A small image denoising model, trained from scratch: 12.1 epochs.
Rows from block 4, named by matrix and row number. Each number is 128 + 24 x the weight over its row's rms, rounded and kept within 0 to 255. All counts start at 0. Numbers have three digits each. After the name is the row's rms in percent of the matrix's.
# conv: 3x3 conv (model.mid.0.conv.weight, 256x256x3x3), inputs 50-59, a 3x3 kernel for each
conv.73 074:111156163111121121111095087083125131131128100111103069137144118147085138139122143165153143118142146142107096126130126129135147133091117163106132185151121175195127123125147102065148090133152105147100163137099139106116113149135127131122142095092159080109103122121149110139
conv.74 070:103118122131156122105063103170130158134112097100125163106120078132144084098117078128124119118110167079110130150114134138129087116141133146146104153109166124138122144152156121115159191157129115155126092129121075123108119148145124115146072113074099146104108196138104135189
conv.75 121:128074115134092116090125092153118153110132079139137152136138183133136122118133107141120135121124125131136127139166117130109106111106118121142124115130124132129163132136137135165143129101125160148146126093107130112117128104119113138135135119141138157143132108132128152106
conv.76 102:108080099132142123134125116115096111131135119145116112143132209134127110151137179145135157114121159110086120102082104135120156107110128155170223105135118111147070121099086150131129124114081150173194091134124077102117134138115139112116124136108120123105119133140143106122
conv.77 088:130127115123113122112133110101123097118130131109111123136144154141142162134141135135187140136163126122160135102101117091022117132127140127164175132099116137140156091073113107132143120100130126153118150184162117144102112131133143164145134133105133093134104129133134132135
conv.78 095:153186203123126146111127154168084152115104149095107157122095077130115099161134149116096124156109141145087173161187188147169150131133155153110108149156130138089092145169168087138112132143079127079173137089148150103197160098154149068115132082132094115103092098142120121104
conv.79 081:146156115113098108121112140122135161134123094131092103080133108121147115110123098131162091159114141136137147138134152121091128081141135171090098107145109143136115158110085093149097139117126107114113160124153122157092087171090084186130088115077092154130108106178110138208
conv.80 121:112126126096163151097115118122093120125106142143132159110095100088170129070179170134145136142108142161107125134131114161173124140098086129118146128161132142129134137148147147108108161127136134117116106144127129116099114140124114152114146128130134143146150106109131125126
conv.81 104:114114099128099147129135134158098127150132161131155151143114121094132137102098120143164113105062127109140117147144123129112099149137124113115114130137115107114142132137137141172125145119126163182129111062086111177148114098128153111132113148108129116165140125131133145148
conv.82 116:141129131125131117138107118116080109117118112126153163155162129144079140112134128151128129110116084162162135126126125096117172126143145142147133145118089137093091105120134076151149113093107157124144063203120126115135158124125175129125155142119135128145118150129120131108
conv.83 082:131125122136166101102129153148154102125183096119123123111154137125103123138135109138114121102171078123124119107152110129165104102153092159171172108154100158136117119110098114141159142143110093143107145153137098126097173167142138144078102143127063124080121095087057105079
conv.84 113:153133152125124126126122121200126135123115103094114078170129125151115132185092060123119109144156129150130071155131124110125121092116109114125100109118112137105098097115097086155124093145155111091068141121113209124106081153122152120134134128086116141186145121140134141151
conv.85 126:107196115107039151124155084111145135133106131141128128121094108106187173098112095159108102112128154119121121106081125171209053124089123100106139122159098133121133167128122090158166135121094117124040135161199092099111122151142134123113125144123118123126125168119131097131
conv.86 082:142117132115098077087121079108116141157131111103125131095115119131107112098102113138120137111107096169140142116119091134118121110139113177164170158159126155144126160145150167137162137147149139161140104112117159142128073093113114135115088102112124128129132121084176129156
conv.87 098:137164124112143108138136139113100097135052160147108107130125143138142165126110132114144136113144140126140103138125121119140108134121111167091159118137108132154185136120113127156096130119102126133114161110144094109128150120161106111136134091117117096131130110168154109155
conv.88 123:149160121113117142132117118159138155104117108139084125091100124135119135151168163146173188113114132106086096140122122130121136144147121135084128126098134120119130114105114125153122135169135167219158107102117110044116134109141097131094147129130124117096130138141156126158
conv.89 100:138123089138102070101132137154084149165114124148109149151099130140101135167085091108145144068129141085131176139151119131131117131120147146129163116134190099131116138125101118163120111154106095132148121133139096106136122102106138142145122110089156128126125104098167141135
conv.90 118:174127090116126118097107116150145116133130132144148128126140111122136125134137118062141147121130146109155154186165144140132123095151089101145147127151123098114182169121125126129135079123179068107131163137138189178128155141098142104134103111167154158136103142150073146145
conv.91 086:147122126148090127086124113151107103121120118115117133129088125127163123110128122102110117132159136098144124121159128152096140153181169154148130155096153154154187143137139127160131142124146089134097106132110117157102138112110131129117097069077127120120133116122089148134
conv.92 085:091115120141107142132122127097123079097168110059092075137127117123140110149124146126152110125149161142138182089105131121071131117098126139136142111142146128148159136132133106093140130098140113152130138198199127171146152142125104103186178158110074126119110057125126085092
conv.93 096:105061092156178150126124146100122124101083119102100133131120161150185151134139158087119091147145145113141124088111127106146144100170140163168170139121130135118136143144112105075099131142130122151086141155163132094122134127153134150093123087127098136173106127177133141180
conv.94 142:108127124133143132122120142110133144153141101103138128119143121070155070121155119129122112117095169132126146137063127097222097088182088108137153100117136115176060164085157131148097093080159136123122109131143121162112143147138144116129140134141095116100158151074123130115
conv.95 109:152136164136124123109116114232140158169138152144151124141130123133115136168151163084126077089117086143191161135119113154131119166130121123138109123135097101120113115138120151149139137098059070122062082129074169166189107149109109145124134142144124128184133134150057135135
conv.96 101:110117125128119148116097156140139137138142176125148154083084127118133077133102125127108151117113093185154119117137156101057135099119134108108127153110117121127144156150167119088113107122105099124162092130092149124122155152115149153121133138137131090089155113117176150147
conv.97 110:140097101113124109133133140125135149140119135181139111117138176119128121128130072127178171109126093093137052154138126132119127143133125101122160124107116138124132124137139139127163135129146134182201095104124083112108150152090129115118098130119082091068131147084100146116
conv.98 108:140149148145114149124165137113127118127123171127127118106135113144057125122138126126118119114102138129133124111122138128034141125110138131122127140088079137124131111125124128071122109143131136104148108169110120130103150116118124134137122123142063076093082118107077109043
conv.99 084:133123119118100110131074118130156149136107111148145092122128106130095135100116122123099124108129150113123099103137131112090115105119108135141112130154147115152125128158175140140105149157120166102150110214112121121101146102132138135112129112142165127123125159154155173117
conv.100 120:152108130118141128082111121143115073108110110101117110095119040138132113160160109102117122134135125177153106181148156121136106089110047180169073121124135117146154182144166106150179051125162105100100175139127177138097133109098122154130115134123121082153130124114106142090
conv.101 113:147088143135148123136136121117122130060178075108125086100153094092157098108154090127128145092191093095147114118133130129099176137104147093139093091140095102121114089162083109135138151131124117151119111209099128130136125127118115131119116160091114118118159156161112158109
conv.102 082:146141155147104175162116165128084141172136136180112168132146161143136153111121117137140152138151129124135146138120160138118128152143171130114113172147138176126138103126153097124090175138140117146156147128159098154105097118101135133108132108075139143146152148138157112103
conv.103 133:123130113163146105113145126129094117136166107121161125133148126114110147121102116138110137108144144124115108101116111092120164094118131148141158140080140125079097123137162125124117157119173134167117101207063123095135136140146133079107131169150133107151116148099088151108
conv.104 086:122143137133120132108100162138114132130120122120138152113110094121123141134121151110134137126104111099109104166132160133100145132085085126124095125136114142100120087107071105107141142115108110133140142108097079100124151143166099111129206132157109105091147114126132122131
conv.105 112:140118148145128162120164145139141119129122138116119119145152148134162145103102130116125148118110136142136124137115141133110094112119112139140121107111123119132123114105118130137131127138139121130126113119129135136122123148109091132146137141116126142131131121152127136112
conv.106 098:151112157143129118148123136145113138116120134141117113124150133123124127144141140146125136148136116131154139153208148118091202166147149088083093099137131103112115083115106143090113141170115161110133142124126129160148110153145101123127115095147101209112092084153106098148
conv.107 090:126138123094130144132143116140148101127157129139142087131098090102126139127097052147125150106138144134152136108153160154185073139151144107134091175130151123159126148065145124152127122075101113159102098154081108115150154160147114096155101130155090134098124085080054120065
conv.108 112:190153106172139102101095028183108137172123116135078093115110127108117120170131142133145134129130127154114105155140135113130112106117092102144125133129153117114136160144110124185112079162078128132146161109120167111147118113130128116124129117165127079145152122165106120145
conv.109 086:122110098121165141135163122154145143109096086080080106104078101141102078112101086119132092134138171104138115153116118158095136150138123129123135107154119147147152149139128145168169139169116151117119125104178155171151097130133085151130139141142115098119125130150144097148
conv.110 139:114127105177107092118130143099125133135130115141118137110129139163106131151123099124098124114181119122151129119126125156058147168113151155118133130072161146121156148143146112133115137076124120162151135125081171115143127156156118186136096083138129166103127126143108105125
conv.111 092:142122111135122108129139119137139124133123110140112121147189148152100149096078142113144114132101118107118147085138154122142093148114121131128123095113146098166154105127132134128094140143127138142142141136092125121119128128139129146109148136132120151115155105116155099107
conv.112 108:114125130121152138118158140146155156068139109115119122108112128137141131137185159126194120113142125124091104139129134124149141117111116122062111147162130130103131112099122120140142130111122121176097109135108141132151119112115114128142118143148143142130138118127150109138
conv.113 084:140143154149130135150143138147164141124160112141150113077096115134169121123158169136136153099116111147122184131135160184161170141139124115145140088144129068130138201139144130111136135076112136134091170113129116117136130157141134152099105146147091121114133138131129113139
conv.114 105:144126139130165115105128139165161181164123152153149147178115123165125105158091092096082146102129192086081152106127132118150146100122118176135080169117107177113077101111121111135137131119128090097161104139197090083159138142099165144118132129125164144088117162143137147126
conv.115 116:128130166141118175112091144183135169112115149128116156124120118146132121109072126138128119116145105121126105146138149150080140119086123162113090187096129116084123156144132134108134151126095125115152105126149098106121145154111078103115126143128165116121102148127159160149
conv.116 089:133130132117105103121114147135160120155169139157120144131114130114165141179108122156122119167118090074102149133142138169134128140115109167115083114102111092109113137169118143124123116100132140096087141139127149122132109139150125131130088125145137154147147168142187110132
conv.117 084:144151115106123110157125163161116123094127103117120124158167147142129142153140145081151106129110111089135092146088150110200091147148140100142108119146140155136089152172133141090118126172164134120098116112163163140102126127108110116117139128093119126148124153127130111128
conv.118 090:164111158135151170150141118148125129138129162135114110145145100174138123116180126121120111115158106102102124182153113131078112111163120094132125113147134109151119153150102156161093132097100131141139147158107118104130143101145118133146105106108139114132169140201139147142
conv.119 121:128130133141141120151153142170105106179140150178120115127129142095137165105109179128120144104124122108152139132131141136146137149142119128137137114134103140137097105130139130128120151143117158133109152121104164110114122142148103132127122140121096151155111113101081148154
conv.120 082:117092118134140144092106113113111131132159127107126106126143117173149119148186137118144129101114097117109105112133105130113083096127107185111137132120113193124140125108091119127130134137134124124113130133130103086063088121133117137104151115122119122128091111125110151142
conv.121 104:147101125135118117153149120154144123094071111160124143127148116149144120106130150124149132116117132130116136124107106123108129149134137109097104146100141163139163120099105110125143138106135115123127112098099163173161139112138112094117142144159120114141132152128121144148
conv.122 098:146125116147129140140118153130094079105073118130121099170139096130167156158165121110149118139134167101129069170114123188151084171123095120101141142102110166127125125148147091169131122128119111141112148099117135108112117112159120092170122113126099106150156121119091198069
conv.123 097:098152107122091123128125152164107094132116133124143126141126146112125135149142136142124139138143134123133142084098140112125125122116129134152090154164195130102118117115130138127150129112130107149138128143100099058118129125122134125151118115184112112111098112123163122149
conv.124 086:118126151106120141130134099115093142162122128150164124129151150107096137135113124078121131105124137103123118092107111066196094092119096137151144131079108150094103124142088172130160097138112097115108115066151071103105142153155151123139146096144136133124146060089132069096
conv.125 096:120088128103192101131100109088188143133180096117087119122128118125104110118166118122099132102103162154154129134133112144194116129136115115160147121134153155128148119100127138120169141176136161120118141126099127109117132113132128106151088105158115114108088138117112179114
conv.126 071:138104132125118107105152129188174127185112160105170182129117110171126132118148149166104094115109117159130070128142123146134107151134138123141130126123097143137083139112163141152122123114146131137147149122135122138129158101073125130123123127126148139150166147135115168164
conv.127 085:127136145129136159080101140133135127095134111128136116102151119076137175108159123109119104148172095126122138142132106152126135132108155168091126155136131138082117120154120150094137119156091120123109109133108155156136151129160105132127098066130183105144135087100143113188
conv.128 089:115106110120088082109076109136114123145104101103114090113125126125133106108140067103160142125099144089103109112103118084155126124055121170141140105165141161160175144127156162150148147153145129157127137118127125121147106096102095154094115095116137181156152139119132160140
conv.129 114:130158131120127160130111136120135148119083150102101134110123103126159138118185144139134154128078068153140097139127136126127108126149109123115125174138067127153059123091119147181099123185089132134121117072131108103146128124136149087067118168162135145130132158114155129128
conv.130 079:149134123128147138124169161149118139165126202162163134134106127160110131122129103149116096112136100128126155103134164113189096116142093113114071129151104088119122103132160126136148117115142120101148129095108153139131166178126133136131123131157149134137111103170128131120
conv.131 092:143096117112148109119099121141106135168113138135099105110068107141078141121151103149133162108132127107138113140133117117124138105105137131111143134129144119163131162119169159161201158137172177051159127156156152100145163134152105097131151148151139116140110104163190138143
conv.132 119:129129149148120142125131125159117148096120085128152144130141131121142132127130139085087090115112125178187192147127131118117140141131126131148142127129136116119135107128119131138131123087109140123154115130117132131129130133109137118131134147132155102117158130126148144172
conv.133 096:108102115088150157113145151098111127079155124080105136153110108148111086164120128170126094163101091194114106124151141119150168100128129115125121093149142100108117118165165116155150066128148182121144150092104162101091150121123148127158140110118135148118166075100176118136
conv.134 094:137138114139104174107177143170100165110143167149139127124156117154185129117113098113140133099105152155098093129136137192159177149106124132134117149074119093095123148125127147149149162102140124165122140142183117147129106131119122107109138128118142128119143183130139153119
conv.135 087:105110124125111131140137150072135105101088114095078095135116122160176101147104081148140129139066127105153145120115100143095114115125114118147139147165138166167128139078137110049177120110157134134160147045141167157161120141099100164158089138140139153155127160154151137137
conv.136 100:147164173115041148118090088134142146099049173108153144107097093083142124121109153125122155155082099142139127147119120131097128142113116099122072115125141109105152102144118132173117144106086117096145146069136129113103134152083135121112147137107103123120144173105118120132
conv.137 087:150123117120148091149141133122102166139150095151123119114135085135178095088134086141089123132143100110135124106095134130123089126109114108167096131160128137173125106130119123118103094134106135116131111110138085158113085102131117174069088127058115105144110107117104114098
conv.138 080:130136127148132143137103125164136158118130117146097137110138109134174159136155129126121116125098141075128066153136128156127145124127095121098087156180095103072112170122171175107116166156151097110094130147144090100075126145158114157151135135139139120158126164141080131117
conv.139 143:087123124132123125101143123135101176133109109112121108139098155130121138121098114127119165138107148117105175122075102133128160153107169081085134162150147128156121119145098173137088161143102174109151082113147170115187109105163131108127153127095126129118154119110139122128
conv.140 118:119121122091127137105134127116134125133144127126127155137126138133124145111100185140116133139126116129145127098133149104110149112140102129129116116146112142117113120151103123130078129143112105111159130141138141129135127137136145115122156141090120133137129145139104153124
conv.141 115:142127105137094146093132113153143161121096103126135117129151152113162130124133126140143130104117113130123139150151113116164135131136156120131124114120118129113131107116114146097107107088108138158142122107102124109127124123123127136120105133123150120150113133124131106115
conv.142 108:110118138128145167132131140096134134189131107143139090139126120152090152137126146096137137090122149095127121125130120082127179103147171109148139142156128159143132154158113105123128153106139074108119105147142117116151117120127131121132093162136138144139130197147096176144
conv.143 088:136132106126128102153132133134165144133155174105095098142160153112124128126137119128112125134100055124181188124135117140140132132112124122106114120107088153145136139135125127114139132116125134117114141144119096112138149105112126112103119150159128141128138170209111106107
conv.144 100:108123151161117142148114161122125112126097099137139120174147127109114148122112132127127124128112143104136192117129140126139111094118108158140153154143136103118117136117118156147143115135115084113112127128133149112175118108153130145147098185125164147107121108117147118089
conv.145 119:133122126109165130135159132150152165120125104140122123147126110126076132112175138116143166112155134124137099132095103077144157203194164108090112124115131154118151130103129130092141126137150130107149098128146133157105119153129145123117104119131113129132133138147087107112
conv.146 088:148125118175131103111125120112103138092171160125127112110105144092188178120158108155124096189120091147111108137152140152148142154149137154149149129135132142145140143167117139131065122125100136146096188082097148118088133147094122106115141117115156140118138101145167151125
conv.147 075:095133107113143102075109053089166157117148140108115076109123096153156162157148122127156104151127129135115112122145127101108118106089114128153108137151115172130113130152123114110120116103108149104083133116101138108113155179157141145145149118104149183172142099120124131154
conv.148 081:080120129136117131152129129089151147136139154081116121101144148102132084121147108161133134123122140154148131103128111127122136122124131130082129139078121116092144101139110142106154141135134150133136101118124161145146107126146112174173142156139134144135104104124115162143
conv.149 086:118134109102132080137104098126112110146110106116104081158158165177124152150134138143096079146066153093108116137137107123139171125092132163139161141150148175172195144084133136108169148123165120106079136095106091092110123145120124137135130127130116176156154136124111145156
conv.150 077:119120129119130117109153131164137163107106116152120154123116120084112132159126108085131072122166071103129063146139134118126119127123103130126144120128098139138177156126127163147176177158135118117107136141114096095100141141128118114111108140131102118103121107136107141122
conv.151 084:133140141147138137099122120188171144146127139120093098111102104121140103099060088127121111124134126107097128131115115144110132127109151117131127138096115122127161128112090130124133138152142084127104126129115139138118107163105107128095123131120111079124109123113094167151
conv.152 080:134125140115135121157130169101138096125158097090130125137140138148137146138145143143125155132139140154158146101093137116065117080102113101140106101143131108136152144119145125077149142164151134134122120155163129138116090130157129170138121130115176154164133101139177147157
conv.153 117:128138116137145132089116112173138109176126152125102090171116097148109128183116143097133169097146127093133162148140145135139124149146133128133124154125135120109129138142134145124145092126123154113145112134153121107145132127081146126120120114122148152128112127113096144137
conv.154 079:130112149158133151145129153075073092124149196165115145143128172116122088104118120171128117136139118114127126110168128117139189125143149124154122147112100153132114153123135143136140164127179133167127069099114121148159126103121116118097157112108144125106113110101079090129
conv.155 085:102115102096128143142121111125120143111111138179143151127126151125132173116095131096124147107121112108132146119125102080155098121158094138127161171098132158097123127132099160185103156141139103113121056157131090132103104145153110118144079135149121111130168138128127106162
conv.156 102:115102093151139156158128118147132121147111152152127101157144152143001102119152112138134118127123124113136144087122152103083153105125142107113077133097157099147094111120125114084164098152162160101148145128136145112150137103103142099138169156121159117151118142146137135149
conv.157 113:146113148122071148145165140144142154130103164150143164116133136125116139113177134120132140157089093143126138150154134142022151137200146104088098085084155092158124139104103169150113158111136119135152132104095149165139129119135121084162116146121120132145136108116143134113
conv.158 102:142107128149126148134122131130092126137158154156115161101127124180128136129178119122114119141064136129128145140126107107063132127117147149154115123145120129118141135123157071141132120124121120114150175127194104114129111152124116169138129111134132166141142136142159120158
conv.159 098:139124124153138106123135112099110104138098106156141106114145141095163128111181136184125107174106093170082101151167128162130083143138097134136129137118134089129113140120122178129109136119066166130110134086100172097103098132129131121087124106095133124120164109103153115084
conv.160 081:128105141111128110099139108141133120139198174170168175126130134154087096102128117110132085118160137100115132150121166109149176137140166135149115151109089142137125163143154137153177122130156106154098122183096135102101110129134123089075114081096100125128144088116103129112
conv.161 100:131137120122111143113132124147151137131150082150119139100079129146132135157158163120121100127146143120119128172145113113103127095116144124109136135109159132079108124125102113116096136164134151142138139141147061103095125095097113118123145133136161174228104079108126101124
conv.162 098:095116120089111129148112107141126156137135127149112125124153110092116155106129112105104133108144089124105108123082118151072170137167096132119103130124136097160124161129148131171113133170176122138099107099152140140125099113086106124135131165124151115141112164110160150114
conv.163 111:131130106106155131136122120087094129138129084069097157104114125124163161124108119123144147122123114140107173117120105106126104119127102131121146114145126085141106125132151126122141162127100153107138113205126151101135155127160153160131141128142137143172113128086163135144
conv.164 093:127131126132142110141105141162175164158156139133139092112127096120135115126138138132122127121149146113128101127120121145154144108120114101116096126113118127112129150122111157094117131148140104147116137172108122143126143141145136146127161132138100112120116089106102095150
conv.165 089:126104134092155095140128108090123137142099115129130092115111123070143094127123138139128107112119145109119129124107112143120114131166130160147140131162155137159129126130119122170163138109125083098139117118121100112070148138130128155147161160145073065096060112110056094088
conv.166 083:117154112102128122124109129093075114143117113109168145155160160123086107156125150087123062114174123077130077120110139116127119123154137117117116108105149148141144122133167120133168135144156121119076155144105122114098161124150127105104154120188137141124173125112122121124
conv.167 123:141128156135116122124122103103119130115124127087133118102124088107137111119125154160127099147125106176114079108139162121125114102119094138089081144101127134136112132124179123107154120110125082130078161134118129133135097120159114116115120100135130126183132117132136125096
conv.168 122:144117104163118103111160131118121133113132142113127153168105119133082118175090109137143119191098078141119122116123176078045173123081172161128168143094106142117121115110131120123144121121136113141142136127093146089107129113132142108109126154140133127151127196168108125155
conv.169 078:143135076121125118135129123137089103124114100154095147124131141090123127122138111179138174134075157189131166119130138133138111117152136138103131125141104157076127091175112122145148084092116149122148128096111128123110157133124124117148116109113143168174148119153134116144
conv.170 072:135119158133098114117159128194116164135158088132164129124099122134125179163149123144105057119144148159135086118120162123117122111119116136141141085140128100109084103130150117166120129117128143118160166095081116109108109118061147146103135141140168152183135093147121146102
conv.171 070:118133128153119114151157101143131124127137119161139136117118121117142121122139151135118051122167134158145132119140180137140143133104145135146093131105150120111098120144150112142156123145132130099121126112120118120105126071075174160099140138163136132220110089185114114143
conv.172 096:117088126158102127108092135109092109126091105105085107116108128133132145110084095119124124160092162127100113146190136132160134168205155145133160112143117135143133128141133146150114106086142132094113121110134144108125139083130105137122130145131148148149133131113120129139
conv.173 123:105105096135150149143127068118120119135129148142089113124133140118129118125138150151130123117131158157133095135142112120128145159155127130187158109096117131152138153152190120104112154103172149119100153149178139111113115157128097119106168095158142143129116142124147128132
conv.174 110:126116116124123156120123128117114136131168177125150111129122135137127141124128130126143111150154069141130132123122128114131132119136138146133130118156142135105131136123138092118122097128139099130159146093146108095171118117142094128153125109124117140115137137137124155120
conv.175 076:149119125158116102141118120128169112118152142137131185116122103111183128138117125162145096149125109125107101107163137139136108166118134156128101161123106124112098116146130133131105114118136132123130103149143128136142130095095161139128111109133110167170100163121157140169
conv.176 077:124112142099130089110138129180174107190112125130172167140122085177121132121161141158095062120117145156117089127107154155139099144125122141158153120109091137117085108096163138141102112117156140149138140120108137139138117106097124129139115103126137153133179145117126196151
conv.177 070:130120109121103118145140137129116074130115094097133087155114149153144123102107149106099121170152120110187090124119134109089115101153129124132087143110147125121117092133117120177145170154132105109086142158121113112089149149127156097124154133147150125184088133137128115140
conv.178 077:096097100135132136130132109113149134126100109112117131126157131126150120094131090131109114150224113115152106108111144117121131139135102153138135132138124114131087154128151120127150111099119089117100151179126102121120084095112157132145114132105171135149105150122124122138
conv.179 082:152106143139147124161160152146134086174131097153130115141116120081126091125109159160124127112111144139132152122127116176171155122090102115142113134171176099107095118126164186122143130132112124128121092120083128125141156143150118084148125149129083106100134120110101108073
conv.180 076:118167145101116095115154137120144109129119121118137121140112100132158149159120091115148142134081109143107133137152115134134120130127120141135124161142169122139177165140143160141139168113133123151131146113124132177156114116109154106101127099102156187175108171138124132165
conv.181 129:119132136130129144143100116138090141076093198134143110128118123086158163133095145138094130162162059139124131151161122166135079133135117155145117137122116116111189128153132120146124101130148098108150127121141118115150130120113136153132132129090090146133097116184121108176
conv.182 118:147146128121158130124128148135154155117079165118141160126100101145120097135132119118140146149112161118149140168139131201113114136137119139102103126150089125137144154159120132132091106111110112109139087149189152139144134114116145156125128124117122132121126162092154128093
conv.183 109:140120122114133124147118127123097122133112150160097123141121117114092130151117122159108117152139102152126106114106119110080112106130131146134122098127154095166149119133134109136118125116115113139129105142140079161145114148131146118095136130117133153118145110120154139103
conv.184 106:160126146174091119137136124133113134138107100105086162152107137123132073153142122151115103094126120098151145145145124159163197152139135119111109146106132121119164123137143165132131119128168087111098070121107197121151138141077141094128128114154188141135152139184099183169
conv.185 131:114149125119100123112123095113130109104103173106161111092081107105184105115140133134125123128090127147133157141127126103137090098185113126129119141132134135133137113106132117162151118169132139158126131145120110134121136111129124120151152167126103124115102192118115190109
conv.186 110:101120117119129130150135152117106129148128144138141130163143106104128096147122099141140110129139096136127105099136137093110112109144118141135138144146121176114107114127141112115088113136130115152137114126100124142174121134104114106116135120100079072184065118217101124245
conv.187 096:096080091136125111125104136122100093118104085143154141119097119152104145089087115115096120138105167124132135103110121104122142138088135095159121088187064120178127121146143139121111157119149100156108110159121098176140135148146163103077134102091153113121190138150133107122
conv.188 087:135091089161165126118093132141101149143103121127134130117123073103110130110138139113093107126156085113129102099080122131136145134127122143123198167139173140151123133151128107059148125163090089099101165130120128109138070172121113099101119079102100101095103090062137113092
conv.189 105:115090132142147126107126116121103128169109132123100180099156151130157121130107127139150101134089107112145138180138118100071131157171120167134146151095115140129128156161152166102087095155124118124122154119180138166110144135120117115161172128131185113156149131123180130170
conv.190 108:136111095169148106129143137116079104165118101128121103142210136151083112145069120134126106110147110115166140141105119121120140156147131164129132085122157109140148148160161112072071107156142123110129126130098146115130140169108103089120140098163147154143166093115141109139
conv.191 103:152152184129083157111141128126110150128112145116140150089120127075190134099157109145130116157114159099119134123162103166131120148143133142141161059153128110139153107143080145121131136091092133094160134138119116145129112104121124100117119116126107120162130210157126152109
conv.192 101:115133116122131160126131123118103131134084110102115154088076079083151121099104102138143134119146117126130123121111111150169102104147109097079109105087092092102092153132118123126148135099121138151143128109144158132144147123152150158128130117101108084093152188093150129129
conv.193 082:141121117118109116144130120169160116173127142088176145140147111133114119076161144146119093118114102180130118146130141139156104133147126106124150123136100148131099131116153130137112129121124124157144137119118112149142163110105131103132134116134134143155142162120071173147
conv.194 102:137163166117108125128121162071133104183098117088116142138124107133165131138109116080163115126105109117161094174120159116142134108131109122102154106137112091137141121083113121185134086091099127130161128139069148144152117117173145151149117097196094122125136146155112121122
conv.195 093:108126123097111096101158128148102127149135089149145134123141123157099111132127099115116133117127113109163102105119139122115101149080101155099127157156107144102153103129138157156139132129115172160104099084151089155131128132157124132138097135112131139075114129154124104085
conv.196 086:144097118089136109140106157133160155094132113142136154110120101117156111097134086101156129111121081132116128121150114138103137121125108090134088101112130105148130142154100134136150142144113100117144111126134130082091124135139124100139135091104127119138118135138157125178
conv.197 090:097145110108090173141100096091145130117105122129095131092087089104137119105116087137141103126090142131122124122112105153121138153166084131112131125186146175107164200141130129174121162107150126136123104098187133135099111150082136135122088108132143116132132130119117106121
conv.198 078:104092062129129104122093092133125142153131132133102159175123186137100144185093186137128134115122117128110118071140069106111134087133106148089103091130109121105112057098063119115130068131111161099148138116124133086150135097126108123108089145125133131125109115131151097134
conv.199 089:103149119109113126126121120149110160148171177143137162152095157172151174161112168138144126129115123140140131144127124108091139127114135144129138145104149126127168113120155136130132109128145124151128101112097111142123132132116104127143125113131121128143141111103160114130
conv.200 072:170128158129129135165127144175152176156157200179171168095130096113114102122101084108100132149126086139116152157138153132080166136124166165116068121091143109130114131125129134110161119139132139129083114122086136141117141120133109141138113114106070143105079156138085059066
conv.201 088:111116136136170124140145127146115124179149132133096123143157109127187125138124070120113128093170118155125168137142144156085103113134152117109091102117088130153129096107115136087155099144144135121145122130169174132139135140133153162121139126172166141163125108195173138155
conv.202 106:107125139150162134130131106134137121176097116129133153155114130151113077118132131125165151117131128112081109112152150097139202117128136109133100140124134134173104130143125071123164102127148122102128130125147098132097134123120133136137085149108129097142145135084133144099
conv.203 084:093119158100142114120120104139159098158097123147136125165131106169144185152121114122111100152089138082156066134125124124186145144135152139177120143181145146126131137107141120124151157133187114122114160094168131114109140134106127155118097139100139133131138104081101082116
conv.204 105:134117133093108167107125115109122088089116129137139153154184185109115124142075114128164136121117129128116122121131111132103137132127111095081126128147143118138117139096133142088112114163140145152128130088107112125138148168148107114147127086118133144160132109145113088140
conv.205 083:112129078110133119139137108137167135110112117089126140075090128116167119118148162121147138111152120107134137137119164158114143115094081126151127129132145087106171114162149149113099082143121107101162111149161115126163090160147154170120111149122175121172123108131134133074
conv.206 106:133136100137139132119137106181129160155122178177118116119130177136113160062102155100118141128134161079099162158142162124125133152156141111118127092108137110121170121122119118112112187132130099092141121126166121117186124156138117113171134141133169142141118110072101105074
conv.207 108:140158119101131168121106121134106141121133158132124142134140125131140140139095120117129131118111141130133142128151123157172126177153123127112112154127108124138132148099113145121134149133098096122171088108194091118146127122131129137105106125123105139131077120149092120172
conv.208 087:114166130120093116130090127114107109126103101081092136112126112127167155108102113106121117123136135144128130117154111122088101111088118128106119184120125106125111089132110138131103116123105110152142135153154124112116163126137159134108158204131085069103060145094076090120
conv.209 094:115177087098119140119104124105145107117144131154116101105114153113128144085093107114132097135165100099124123116091139105166084147121125128100162119109113140135133156096108123110137102107113092121067143152125090142066129107138123154121102146142115102151121115153098084113
conv.210 116:122106119152094130106154090155128132089151131143108106116113113113098155132099119110116108113127116135139103106117111139094130146172128123172182151117164138114145159153114153149113151084137096142109154062138114167117108133120097119167082133096142117094128207095106135131
conv.211 093:080135110114110115113129148108120093150107141113142122134101127119117094090120087097123102112132123084142118135108106125145113141126152104123118141111136154081138133110080140157151171095122082108092124169118095138146128109149107094104112116114165170187225134102202175070
conv.212 097:110094115112163082123142114159149162106129059130087097116143151123112114117181126109117103145174125112073123122124067128158120168125092151137134106122146141139080127113124138090092150155116131111137139168107106156120148120122114093127135144161129120143115110147152152116
conv.213 082:103155126119111110114114094138091125129099144131163128109103132119177116108128155121105114087142119113128107125153133128128136132137141134112136133186151133111080132142147150088145145075101125073107086166113104093087130158112123150093133115092152131095113127089148109137
conv.214 103:122111111150137116128107103100122112148109128112083117113090108123137115131110146129121145174060136157118149106110105114071159141137128139069136124078129118144115105143149141108151119124153148119152131133148134117130110166162163113162154142152141138125172171098160136151
conv.215 082:133164173127120125109143150107129130148092146155157142143121125131069134121093114128147081124132100102121113106114114100164093113073126173085172141159138184105166144139147140119161110165195130131131139112099121108136144118160115126150136091227129144119113133127084112127
conv.216 112:126125140116119131099155103116112085111109104134167135154159128125133096116096130158173167146135143100037088147125114134139133122107140129112123136146147129148120113117098112146138158124146156158129118109104121103143119103114123115143137139116158171176117118127131085089
conv.217 085:123129145151117139095115117139124103111145086116101083110118085098139124103118100092139092151158126083094074138096113114110091109117110137098109105111129116105110140129112141145101143182122127129099147141120097134101101120127160161126123118108085126141089104158094146166
conv.218 083:104123118122150120119114061135161122151097081150134089129133117111172149140136103112138078135115155122102101123143097140109129095127110136128131116118112097129143113148152150118126154153129106107060123124117144084114135136116121126134130094155152170212142178157121098129